config = dict(
    dataset='patchworks of several textures',
    train_examples=36250,
    arch='transformer_decoder',
    width=320,
    norm_position='pre',
    activation='gelu',
    inner_norm=False,
    residual_init='scaled_by_depth',
    lr=0.0014,
    beta1=0.9,
    beta2=0.999,
    epochs=69.9,
    lr_schedule='wsd',
    decay_fraction=0.2,
    warmup_steps=990,
)
Rows from block 2 of a small autoregressive pixel model, named by matrix and row number. Rows with one number belong to one neuron. Each number is 500 + 40 x the weight over its row's rms, rounded and kept within 0 to 999. All counts start at 0. Numbers have three digits each.
After each neuron's rows are labels from the 100 images, of 14976, where the neuron reaches its highest value: "strongest on" is what is common among them. Only what is clearly more common there than usual is listed. The data: patchworks of several textures. In brackets: how many of the 100.
# fc1: MLP up (model.blocks.2.mlp.fc1.weight, 640x320), inputs 214-319
# fc2: MLP down (model.blocks.2.mlp.fc2.weight, 320x640, transposed), outputs 214-319

fc1.597:452493536565538494504388502531466515500546441430537484443443459483518496503478534466465533520533499454502484433525545512483534526580530463542496531506511453482464467552527416493471410560488475482521541484623498521470354415477455466537502519463519531542486465533469551426418502539485515593528483480521547474463567492515
fc2.597:587460501513547531475525494542460484578544457467571516531516416636482486427464511527477507429525555482463461491542489451539521516460502498473543486541458491514494480536530571458411444571575485464541531466486440497497430433449483557470464488456475567488542511497518480480496468502439470460499526505432495461544498489482
strongest on: green (80); purple (78)

fc1.587:502407475571488545448520437407514482468537557397576503510513490518445493547476529484455489507505533440444557524466433457433449458512488531514493465476524460426547542485504398523564489514457494534488488534497491536503469429506479541529470475524518461534487485484496538501535519527523456524484508468451499529517546508459
fc2.587:558517465495498467567503464461487520609432488489426518562557523477432502522581453472500536524573463544531485564530455594531586498532509491511531487484464537469499524520426509473494502518485537494488483561407498533535489485507524545524522542505512558512478530466483489475442515512438517508510492481479573477462567525465
strongest on: red (99); green (89)

fc1.328:481525501518438506502543549563504484520532514536490494453467503491473503518468523506500425528476476465525541535535478436547497513545550572432481544529476428479443538477553489510504518444441502401486419547538503604458522442523503532482493441449426458507533528465456488483473505514593483470555465509528561492513486525510
fc2.328:562510507502493480488459517495550469503458550514589548457432483527484572436461494498432513428539414481462476450436462530449455553485492545532538456480513505539393444576479521497503460500497506592456497472510559503507515511491442530458411594500537508478526498503451508546487455556467492495472517532503517506529552509552
strongest on: blue (75)

fc1.403:504537445550522540501380549498514511516559476532444436442386465544495481488466488474516540572502561530531481560494517543503439486560485496504506498526453479469582536473461492552475502485477473486541471505458553470452456494555498526479487512459466479472494501491452479493509521496507525471468551450546586482515521480515
fc2.403:518495470428485571595564535481495505472376554548509482515506458556536528503523512484561448493469543377469492529578544496566487534533489486545513549513489488470431487543489501467489527490470426511512480476509468503543538407425496476461509459439493468455466498505500458465431577443474502464471479498562551522536519429508
strongest on: white (97); pink (88)

fc1.426:479489495460435487524538494506499588429537501437517527484448491486539496509477491502550511544479494505477478500607553487455509508459509502450526472484493544560515474492512517482442473458466549485545507494488480510453545447522544485529481475515421524540533468486521452407503538529555481445495551477443601515560506433504
fc2.426:526470435498591439543523489499499549494509525480449569415503475437564554430596438464527512539508525523507461579571546529485509585535511541519530444510499526480479437545462475440590531532436541484497532553451499476497474466480546513487494522521477553512529556517487416489391442520483508482523477460516509492449540551483
strongest on: white (73)

fc1.594:499464521545410515481496508475431521492543502498515601503498557562529576517557481512498486530513590452446476492477539465481438552470537558578557466488492502524471486493502540551516466428506545450493493556491489447470497539595458472537480489546480479553487448550504544515492483519533442491443519517441556480477499412530
fc2.594:503504516447521517492462548483513574529546495483484477467508404492524454495553527472540447521490515499580500549424530536500573472506540517494495520444500583507518467514400470479501541527506499528465530523586498512522466459502534541500445426445503556329549514509516459467523505502476517543513403422475517472468495488490
strongest on: checkered (31)

fc1.3:498492500483509508557521498558486513582529498544436510564483514502514536476488508509524422454509558475532444542553523438482484499456585484478484507493458463505605556391483495509495490425525576565589488430490494504518473544508470466481494488561441509480479521592481582525501507503556487468549534506517477432485514504511
fc2.3:452486501584488451493389550544484516555350476471609503520535418561488510442520481523475528551551513503560408548448539542440452502559514415536521507500485499523452536469524482462491521489484480542484510483505499503526419490477442538525531561458537516544487483494519400522516493576528436491468496445479508508551528536509
strongest on: yellow (80); orange (74); red (72); crosshatched (27)

fc1.447:493464425490491420530504453539538432564520453515458560546398576515505553461489545475555550464494450542505498500501495481501481507444549548478530527526465598470497434470465531577447494439545502486540487493508480504526594536482510562514534498469492495485532503503463500512511522473454410530539511382479496439497421449453
fc2.447:499560526500451501478470533534548454392495478443528525509581491507472495523492443521474492476507571510533480526505539468453514521554499505468528548503484550547560506520563538428486616439500550585496534485527500497553463487467481428449472578560468500503511504472517461499531466516484520468514556504513513558512489518543
strongest on: black (100); plain (42)

fc1.233:467480438517529499439472526495538503466544512552479414468486422513481523519472482522471457543488526551479522516461447469481503516531488528503499551564569493523475504488562479552470456487575491523502520458588491533525491489589557508423476488531482552499482468536516535477460494500540520499533512569505494413475516421591
fc2.233:544502494391485439485567549425524468565566469517500478498553500480518528516444418486515529521427553539548496495521542444440509527475504475485424450458427490503457471491500471416497407543496543467514474468454551454427465472482520519475509506400475505566552432471545489510492566517378457503481485456529476559524462525558
strongest on: spiral (30)

fc1.6:458507525469532479428490465564499470506550495454482488531443533488522527496465522505540491529553513482500439521414533516439476469524569565419563443516452461476554545513480490506492570463557515519567512522540479483506478484499537520488416519480626491531519505553503530466510476492538425503406546502504502521541461516526
fc2.6:521501478459445547509495556471490471512564424497476559454568521456557470487511492519561506446442519480437486495505490510521466540541514496509470515531442476515445421519428425490507540450515554451449435571524507437505435472558548482461492484496399472467510530473534519521493496494498486461494512471514496546471479452469
strongest on: blue (89)

fc1.104:480569441515530518420551532419539416455546500536475585545404558576448492554510469509488548495532595436501486481526479447478488491480548490474458523487567541472466553552437459519508477512528626480481572516436512485542392493489479450522496530514455547450491491517485474462478547556477556483411534494465594474550510513518
fc2.104:473534484525459383519483425480450472492518565550445485505498468547489494468512483540540553495453491473550449479501479555505514530538472490440499470474497503478551490529509506462524473500435523474443451543462429498505488527536507401463499488505487511519505540501523513482511457528467500511493462474492556559468548494430
strongest on: teal (79); red (78)

fc1.492:475592577570537457479521560537523499564534408486448522499563486478469525512492537458548544591532458532451467442529559571473499502506511494518553539460499448470538444462452492432548548471534518453548491447480516551566552501497434547504576590546484454472493486460501496471487554490565518497401558412537481426485492513486
fc2.492:525466507489569503404535543471501518448429483509523506440514535535444553488503555534466494452528444532524423444416430508492536525483470489552483473510540493405513432463469511479563504477485501454535495542509562444431511462513521557478511468456467503587449469590465470455493533569506516515529555469552446482480556455513
strongest on: rays (35)

fc1.355:538531506477575495475571505501490537492545536474490536438477587488517484514420482514436540592551547569450542481505512477489499571439537476530511478494591473515504515474514435472515543543537543557461543466567546493527514546472571541546519489510469497435462469501546488434479530512559450559529505449526468427515463517529
fc2.355:466415513512468508474453356471520468494414522536483536500530451531520464529590459458532452411494434484557507440481486485543534483543543472488489482453470485474464522490475494446495564553493461465504526518470527535440460447527458492490446498459472494581557499443468519469514471530444527525493551504543531500480457460497
strongest on: green (72); patches: five (61)

fc1.143:472468384533463448474468546552440545498548439470536515488485546503506471472527483512560429465472593412555569532513547514500475504469526490492520505537534532458485521473491523496555497463560577545526452506477516498526510433432470519471554543456531525536464510535482461490466526501525550525509525456581474470474519485414
fc2.143:527544490526444477416496556491423523540549540553532581488478447555502543475595491499523493528490493490556484460539500512484563486517532458586495494468485480465492487502423472542454489485493540502576552516547543529517525505490453485501487489519543469439530471572434510468528478475496505479408534526507494440540556542499
strongest on: rays (84); centre pattern: rays (27)

fc1.520:469509502507446492533455448459495462482542471499516533450459501565531485556498487506519423534514537430537565481510494461550502440520436475433462504502506485526496503501539399519517577520476553478483513550450571474505456469459575509467521551499479531467515481427534473467431569549521545472487506425475520472492490457532
fc2.520:506578500480523471544478532582514533561542536437565480500585428531499489458509457482449442517518464523584449532421516524509533478467514523489396563489524463519514476497485495454487496512453534490509510508411443460432466544534424510448526512502553576481450457478551469490565487494490512477520555504521521451538479519535
strongest on: blue (96); red (77)

fc1.115:448527414487466466517553447457556495493554554440424560587542610526441452520503474456497474539434516482528502474497456489523461425439571473475480552568492560529539500489531539476426526451512501549489511538448466512577468490556494459538509517510464488515514508519493504505534500475507528484515551550425521548530487446524
fc2.115:535448483451493537518454432479543476535505481512589447548509519424475498391546488465521523447534498524475452472451452494488523511508471477572459575499501491518495527542528517475554586499519407454483550516481545550531499490504507543469460416513559527550493505471452499554430561545463540533520524500471523486611436522442
strongest on: teal (98); yellow (87)

fc1.598:518464478530484551505530546534460552476548517516574520515562492512506541589493566497471401561566580489495603491542502469480505457525408491488561464496430493577476496510500449501514498501517458531462520527469466479439439490470497525479497558516575550448464538577461440487474517478544484379543516529534531444432465467481
fc2.598:533500535523382438485463439514577476551539534500529471397525455545519551489455433478490517446460562497477500502470556507557466503503495469451482502542499464525487545488477475470570499489518430454505481486491450524502502484575462560550551493480491409530566458521505467488533445464414597478525531521516515600525499550544
strongest on: white (71)

fc1.154:488490470440459546459571568467537494418535510546496488481459464417541513455572533569513509533452484465496525470534514539475486387589512490521521427551449483489478499488465458544492518512540498482535495563513539550451544484498508492473566446524495484506533506523554538443514467526534479526460518568432469515440499441499
fc2.154:555532535493513493543468523511483513444563466579534527516473560489451494498468498512496498441461538576477460485512440480551461513419515517508491541524442550545528484455439518528550504483499515538454519499518514426505445521517452496498556508503576472481485513412470483534521509517535500516544497533494522511476525483572
strongest on: yellow (95)

fc1.634:469419467533509497473478477521534509519535506546530522482510501514507516475482493563493528530539553525519515495520525475539494540529500467519523523512495479502428544520536483559526548516496480399491577537467532456474521478464435508507494489487457434510516424506571586421477429545511468522475618492446527516439522441496
fc2.634:554516563511435503509501468458471501463464519475482529458443469516469438439488574475464518519492476471606563479487510535515445514571464545531582509479496510526517500468503474481481519520507451528561488541530508513492515588570532535549508538527585533510518542545519520463440532519523542442525466551501516400527497568470
strongest on: checkered (34); dotted (31)

fc1.313:493459522537475537553535472538535506537517490469530489513466518521558506499549527477578525496453460458560492547451491426441524461506538535454512499531475518475486506457487469552449494471500559429529492531492517473478584539508516479533501641552480474527515551478462491495397518514531525544502509446510516543509483427445
fc2.313:475468494535497488511477468486535532452345462504578455509519497497462495506478437552549474492577506522459514475436521415574486485451527527457439481489438496547528517478481525460506516524479524496471466524464518461519446476559472449513532474437499513502449479470522491477496556508443504532514449482514487491512544470501
strongest on: white (77)

fc1.392:484544523581454493544474555550446510429554490450520481506474493532478439504506565485520554504488518485522439466431515468482491510415520562472463482587507515488488551494572467404434457504477507516471468507558423544498495454451485507424479545510448418537536486472504576471554484551485467527455537486490469482568450501578
fc2.392:448571491473485483500475483517459429549517522524449477486518544500472502469521441465562476390518505515574449553458503520453470529470464545471502498447470537514535510464473518455466519515507508438536550463600503512512504457451532481498489496470439532463525526426575488506442513455495453476487498512410446502517530490544
strongest on: rays (48); spiral (29)

fc1.231:458439533460522492450509407471535501525520495507542489467444571446462559499597491432505514593502531522503504555448521467464523449554491504484533458524521569553486565495579357429519514440517533558516545500493549479437471386475507543424509494540487501491521499443466538435546434556477482518488521508454468434486510407518
fc2.231:511509511461585446509525548553506477645552578557508450463541520541444503499468510498538530490514519477501529501514563480515595559495553511469516515558530537528526530477510517516531546514505477470515459489442438536552485512486492464596458418491556542495478476481536507495529543399497527537480497532504493611455448423425
strongest on: teal (73); spiral (39)

fc1.433:483467538509584443491474415435491464486529571496469462494477489486509455485481510527482506452449511480501598443556548470470497562555499526506482481534475527438535480501549500472511549545600501541523440556564549515491438500536466528471498537470527515545500543463529481469521498464505500490454498460541518528462468481414
fc2.433:537508491550481472489513503494485538571522500550473448560522487505498507523483462453500482484446474486488519515483459482456470520489506572470484516450448526521542450537503522512520515433498502514480570533554513536522527500585458525493484564478532572513505440475529524588422489546479469481442472493467452532519539468525
strongest on: rays (37)

fc1.130:432532420490463488415523491457509508510538476489512505399444504504511510530497481509458504557539506470508513468612527423545520459456487455487473505383519499469600507471565436528562495465521448495506483585544470544506405449496586510457450567556505488552447491457483527523507487487562514550487600474508513446505513517532
fc2.130:476517493460582457459548540589461411534479509440491459455561489475474484469522454484561474498558477498510481503479491495504524479509431541494523449500525511511488395467435503546510586487494509494506467523464485447496538453518513500509475425461556454534574495466508493509482485517479588417548497470496500479467481453566
strongest on: yellow (76)

fc1.137:510486516512430557502481549545465576512545517455484551487491475536497458486468521572519408450499590465494533472498538449446435463505478443445481473472495477563535414511526471491483493466537551525514476521426498445525429430498586487576456484561497506521492536487488506434430502527469440494438583556488501489506527511501
fc2.137:552548521553554536453476517610502510562572486451506509499503430459538467498460469583500494481560583433476478515530460495452494515481449503434489556526506489474541458538454443498476515493530543498544477475480482534551454481513475512483547494493483517453528443501502511526496480473546518504501517519445502549553482431483
strongest on: teal (90); red (81)

fc1.534:477547547447474472523547488531485557599526482460492470482452554529507409527504514488504471505540506456426465458479489453480503410528471504469587449543440529497585517496474495513401462562565454547468472535512478460535555520520544467500535545415528522545575527460535444396491496565570527523450486538522573448505516454547
fc2.534:455534488479511474489493539463494437461482594469500493545589492485510527526472477537558536446481469395536516528585566446532555525511457533513513489441515460493502483532474508504531496496498479499456471508508429451497535488452539536557456537438457455544518558502491555490451508497401480450495436448433534511443469503500
strongest on: black (71)

fc1.246:439501509451485559478531552452478456530554442497451500420488506514465546501476456508471541527521491513561479491493561421495481524541479537551447495470407525498537456485488462523512534481455567517504504503479502488453482585502514470461486490517446543459508466502514513498502517510514504484428493483468533492455503517570
fc2.246:545436469513465530540481513478469508557500479554523451451493472532515511440492489432444489483465547445496458552498453519524488480539549500444489532511529487520463515485499519532565501552480495553484521479451461418468544439573488497527437622466563466524508589426504508542545493483480576573492464549511481516513460509412
strongest on: purple (74)

fc1.338:541494517488502554483461496566497472529533429561504472512501470451550399564524503450528420536544594488534490547456487464472475506440465437525474582523509515448514558495519474474495578522527578568468529496535465488511518473492527528582535483538460564502476516443498552474462513430568558463523564407476574462522508531470
fc2.338:476550438454440467474530538491569486532524556479502528491471529491426511463505450611503526483539484507612512475414539485530587537512438481457543471507470456498530491481521467511507535541536464414445625488456475448433513546462521481539480489516524491504421532505487496522465464480465511511473496470467483489474478484534
strongest on: purple (79); rays (51); spiral (29)

fc1.332:495555477501530537504608473432485532559560452569494475459411491474508602537489517416439579544486431567522486470489527574481546517524552543525502543520442496507537569500452443533459578425537488575501517482466520469517514447452462523491538506506438482591482466525484550495485511490522398517485496443555480498494503509593
fc2.332:574534494545528553437523516563469520526568475531462558509496405510513516537499352471513468549500456490535532464509429555461568423483454445580466469475500581507601460496509527461470468412459559482538540425516466488529542502487538444511501426412561509521449521548500504522521485523485495517519488486514478481517505539482
strongest on: red (85); white (73)

fc1.354:471504476538510471464581553458473524513553525502573487445517468574552428570475519489530580525499412468542493538461471449444501544498535523523586502526462515516493510491519493537504501488559473541447562517496534502536521504503512500446510558450479454516461501450491482454496559556533503543527466490584462507585479511516
fc2.354:580473502462484458520574466493540544508434489497483496468487432501472473447474474565440544485540518518490464447540485414462395468480510463476508523443433444571492543463493545448522534570523519556460447415555436502467522517517566500509582480471445466534488420463468522539512501525472516518511519423507538479505493485597
strongest on: spiral (43); rays (30)

fc1.340:426468526441480535548482478473544554524524475470484497552530527540520510507474454430467488537450489456483482477450560489452503523544525471447502524461566543473507411493505431466549442514547551494532543522536465532506487506552622488518468500556493494463523423481480525459503457556516474495508546414584521529480486509559
fc2.340:506507526510530575457540561486453476492509514484437496551517502471508487492515513508498478520479479633534472468415484494420436479511481414534425520435480563498459423564452524460451561511535469483520529456518514459542476467501461512482491455542476488531381496497586534499439547469521464514476470484518458501456587543539
strongest on: red (87)

fc1.423:482585492513523582539460504477537496522554442501535468517507564456502517482540451524516505496479524487461562481545567464528538540463494495518505549483520582507489505570479462523481569526482512504559587526581411532445499411454491509523606523583453497419454454475474525441475491506507550551463522540509518438517577526505
fc2.423:437439445525543461525559508521515530499439536547516545483483518505493515488523469494547475543494473514525519547546485483471538525537462461500506527484482463503518446568491509451504507564470503461426598498458476519501528520508527584505487454437454444553476501511477531423531500449505473489457551473476513530525521551452
strongest on: blue (78)

fc1.81:473528510433436487490471524566461525498543446429473466410445517494517530556558528516511477536460443481571443496534515524487458479449538569501426516533465506473535478497555511520503512451567550466510529474475512517445460454516496528499558521523464528501480529465452543507528493528559495548479554482492468490525473465546
fc2.81:476520552523532542453491565581520446545517507505573493547488456464517448506529476477541543502498599458464478511543421509460491487489467549502503540444469505517422460502395563450509501533495573515507578483532450495485517484404502478453498502404418545519481480502412538525472463527477533554471528561495465471484465590511
strongest on: green (81)

fc1.483:473515440552490492463466401469533487499533493488451443474516539525473593505540551478404475523519446497519538452566538454493535491495449520481494434566509492485465472499553440445545451485549478441480504560506513419528484478474504457492511523537536516412534517526474478486512509535542530501520529449443479529512490477551
fc2.483:508507504452490524531455541490479499487559474618495455480504522455543537452486517485511493529466632415444428498502450540594433468474446516510524560469490505544513513502505550512500526539478489522506548464570536488434484535534535482522477498461541428512483509488530454580497509566523454503541510549503501456589494501456
strongest on: teal (76)

fc1.142:419468480452527451543493523475473512535528567497599569508534568510498478552595535538461513483436504512492587414506533518511484444483465577490502467499441536486458576493521432530500456483482532540478543555543505527543424493503567520486482521474486470478478492498537535478470560481495490509508529501512507443522515457475
fc2.142:582526447570482496489463483570507519490538508500531569509559559540531483495455537482483447546527435517473479481441494524484475510521533505505495514437551418508516515517495520503517482472507544477490457474522519474567375502464481480598520496496529502451476475526520486542489495496545487469552511527574487467459515550533
strongest on: red (78); dotted (38)

fc1.78:423436461492542524519542483502513458517541474474488444428460499481503542541562462526469504443536494472544428549424531571461497443568525484486547487524580521491457537456486468491494460536493524471476507570502486466487518591499413464551492549517510544456503479505495534512486563477471541504465517467572474548455464494482
fc2.78:504452478463471474492506537453453414516485538521492462485533468532548514530533524480587508500472490481527454501509537506515561546487473548488502502551509458446493601508478532475440480484488460472497518439435486531489488542516444491476420459504510422522536557491577482470519470505498450505498493517486465522482493526433
strongest on: green (79); striped (44)

fc1.321:526499532474432552447540484480564550500556520437419465488488533537488510450501483521525488473537509499442535480459601513519506478475481447478505486505449476549491494541483450501499432524504498457482496498471538545470504506483452542444516592545528488502569438477507510518502527532479487569574496442457521495482508556507
fc2.321:458492430487481435434517409479545543556509535496528516528472425506537495510474528511568438488511586506477472529532451525496536433490520515481456534496476518504521512504619537498500540433536482461548539532482527463542496471513540533524416534497474531547499499509543514463561462499532496472453481546381431538587443540484
strongest on: purple (78); blue (71)

fc1.409:496485515509519564450491481517446530544546541402460566533496539555474520533472550478510526542507526398527483515470483461526484491466492456518530508529478484508520517438489500520506505517522489541482542542565487423536461504517466497460458426448479492510448508508538506435493435450562504497516517499497514476508463480466
fc2.409:485510552567497554518562498580451465507505490474568558568434572477515545454480474578541473514574459490505449503467521568504508519563509491547496495522485496520533455531538578495463474516536455463466508528521469544493578506495483475458473452582502479430509534418476491455511448599502584411490479557470516564425525479502
strongest on: blue (92); yellow (75)

fc1.462:451475464549462474521487590398440432493542511535496566477448499520518542555479509507562517477464522506549536500473477437488477449471456588532492540482528490512498444478483475538535489416489487534576455479477518524516526417493522507493494479552493468475447554511538476571515475596443490444552573513503538486451596501542
fc2.462:532480531565460504449487443524533530461527492468524512478502486429530534472585503455439527524481492468519468507381511509517446551500472446499499507480444444470516565536515516495591493485477462499464571507423484450564478539517469523497446530464471522533474547468499538511416491462496564453503550519504489504473502475474
strongest on: blue (94)

fc1.156:432510468522450480478585500443476505504539507436502524494497560515454506562477519472537449539474583529424514532433433447474530452481539498503413498550523445514520578441558384417462517430495537433597505484531451465507479535494485542513479470583437483493502486434507545510479548491474520501505462472493458483460471442515
fc2.156:428473458449531491472531478491515514499487558526492511513502490490502548491472547467435496520475480469581552456486552533475424451520488603473488494457499496505559521496483504577528477398483487502456502480534436535528535446542480518502421538472475521513530525455540469505493484559507543495442511535518425541526412396411
strongest on: spiral (34)

fc1.400:480550496540494492552482563506463484505544528497506461477522517557588549581436399473529489514510543513536501416529510554450474513505509489517443513563512432511486488492428444515473502463516471448534572526466522495488476492466508438473557503472503513513495603511490553470454502452493528485555560484422490545504550488483
fc2.400:570518524442474510472494506513534449493457520443512548484517522454455588473497468527495443474499407523541470557480477461511473489508520441468519473448537517614480512572485500528534549551525533530482512480493428499588530510445503522486489506475486527547406489439500431518437505557492454461537476498499471551525491447530
strongest on: white (72)

fc1.46:459442523549471526518539526475480514496547493536452547530482571536519434505451516591442459456469568415502506512488445446492455461447469507486560459514499544470519499496473442521422494500491501503484435472487537494571528466514540522517595517519444522493469450549475512504507507489441503553495502507359434596487426497570
fc2.46:523485531491460479577414574540485490532612535465534515517398445513452615504583479483489502515447479505529559457502504485492453466476492605518473523493508514518442475526489480470534520521509556496472492537484563452578516554507485513455518534482501507482575445505482553483494486474483416450528549548470435428452501471489
strongest on: teal (90); red (75)

fc1.639:484516512477480472403515511478539463539539465443462567498457515500561479543513529483555508484528536491589507484471425476500570478448469449503554512472502496507440503554554476422525557545551509491506585465455528467472428490548475474461551462525465512519443531485426506425481514545466491465462469411485553467616431511451
fc2.639:474583511467519510470450529534487581503518544541487504450515489478425489516463541426472495431511499467436517517488525514479482481533555522529409507606512548497476516523457523547461497398500439507496504480504460484478617517471477528547495499538444437473580373492567419541431495513535528484451490543445514474499479541428
strongest on: checkered (38); rays (29)

fc1.580:471472463523488528492483450555519494551548507542515541451496474519460463539510503467477488505515549469505523377493514316520412495454503565501506503496483440487586516519501538469497449485523505504472522468529479526539502439449553403558449500517540496505458505433514495356477482469477512584526389561538518457561534478523
fc2.580:442499485489446461477539498479476440491487559483505501534462408478483474477479460539508432466494504419555474495589533469447496536524507451507564458493482451511491524549454501521493524531482510457463518474457451494505480477450474534500511467437472494517451538491561454488417490537471524523478449539512529531489536511475
strongest on: yellow (89)

fc1.195:458505525464503559461449556497475503489539546555398516450454540509496482573558558473495486463546609475482514454546477435563542536481576450483474515481490510573546569455528455467477481413550512541527563468551560513489540481520518516522476452463486544457486473497494501456472529369501494459517536470510497512544438495522
fc2.195:531536515463460524499466533513435436488560493450487468509511494509478419451561480464483543403487483553482469528485519458555472549492473531474490432537514485479470455487524546532558558508450459500498479539534501564482421482560481577452499443563453505492491523473502539499491512566505419502516552547412487456509503525460
strongest on: blue (89); white (73)

fc1.117:518477513495505457480489552468476513496521490515487483526439454478448485478546542484571550473424519498522469524570475475445489484439569524500489466512474501504496455502561485456502518496565587518513494536471518538456501467537499508525417443517512488541539451513520517463564514506579514546584539435550521433484475520499
fc2.117:481596474447424506521478504514505580506552556486567483546500409506489463466516495499511448448461528514459445494513422466461548405513523486403540516508538514515510536553516550486501493560506435478498532481509497539448445498457416509528483489546486478514433553509487459472572486523511498457532530491440459545484493521502
strongest on: rays (45)

fc1.450:511504526480549474453500489468467534528529448446560431532492524490406519480482545469469509480423486519534498492543515535513544478480565549479512543467532524539475443585503520430496483456539503572546452524469527516472403494536499581460524431504425526516493451503423557433549461469481478492474510462466506462481567504486
fc2.450:523485480541481474531492537536501505460451553459611453500463457630472457531523565405489520499439567531411464569519542473464497565485604492561459538469524518526549520541507535505515447479505525506437514492459404492432572524480502523506491408469497480486449550511498537509455498519488470475454521476521498412464558513508
strongest on: green (72)

fc1.573:410454405511578519514489555504542539529512492477528539479434445575518528471481512500539541507546532524472603494489466439485418451447445521496474571470462506443512493485538444552482487525485489532505544538553458566470545509493526447486471541531493499470530443425510564480505503473539481493485483494536494436509534492560
fc2.573:494514549488503488452441458487437492540568478546410449482471504485477509512415495424483542508539463533580442519487450571549550470564545513558513424558564467583465433478453451466514486456519465526508505505499542418522536445610448424542506536446573525426551502487498458512567486531484561481553520513491451473484502539466
strongest on: white (72); checkered (33); plaid (28)

fc1.186:508527486500496471381514406426473508506533461559538477433393488527515504561526529471492467508500573477513502498562531464526508487448472530475430471491495436501491547477510385503538488448586537547478528510516522559448477469503571475514517497467453538541464434486401430449475539520542493511487554438519507476495406482530
fc2.186:548489456533499521506492486584520431505509553517488507518478491560545511478514476390544449383545528514554421440531551517542549557574507495534513514556465505480517502537549486474517544480485484503422441509486510566539501517475523486415531488488484453432568561506545556500460493533471597431509570496498476557508539515418
strongest on: white (100)

fc1.585:474508387539454482451505499525502389514541504599466506499553525520493592457472488464498480531503479478574505476496488449509496436464495489439481487515482476473515528456524468459497469497522548516523583546520504501506436498532506503422510528516502480502517528543495500486541498512519552509486514438543521470511491475566
fc2.585:601480522558484548525540534539506587461531443526478518502552498456483519521560521516527453497547550491487526549491454525440561460491454431492525512493479501486488515532528513517508525541487535479498501466451493526504544485527493538477532543470469517512538467446499539519501511521483454533437524397523543598452489437459
strongest on: yellow (90); pink (71)

fc1.365:486470433600516486536471527476568443531558536567550488400484533459465502453426482569471490481566557535510490473498472550516560535527456467465551514491458592446476544479452492507509538516519491483557468497497561492526486547432495508497527562542472517514532467473475448499487539528586512455440479490481546561487571532515
fc2.365:511550503419510478492553437537545530488513509506489491431538467470492453448524471468552490487530506480494488467527510508436522498489564571490469482446481387498510461539446479583532466479456442507515542433426509488566452528516525568480469503521493550464491474477492545505532537542521521515562512484447510448529520545459
strongest on: green (73); striped (33); rings (28)

fc1.116:426516527494508516536476440542493492561535464503446464459505452475462601511484468465512516456449532439490482496422484542449527482477608534554484506570479459479511531527531524480483503472504534517493550541500503535478497530461505528461528477600453542529513440528482500437542554526511475575470418546508519487508460469604
fc2.116:475440512545542527510466492511506578551532564494494477539509483390525525534534481513452578519484580471481516486551470416494405473510508464518469478571442563509488503488521585554493560521482478427514530508507526479447470526467529558451581485509537512501492524504572551505430487489537453484492485456447552605485560490429
strongest on: green (79)

fc1.163:502477454462428488432527474390501404515549513553594485474382473561457530497566560508451471505532515455518576530474565511482541440515497528541502472537471469455486500430479482554501430461476489543499458498562461494488484457522486482536514512525530496563480484502516472533554569440583524504433509416501462487551469441508
fc2.163:491514474472471400541471531493469475551542517527432505471478460519574516499585409484457484497524540422555511454463509505465462476525455530438520453464514477481472533556403492534573571494487465449543539453468489495498488551508460546469491482459568445522510523559474491545491598441505461513532511492474499513497530543522
strongest on: yellow (100); white (95)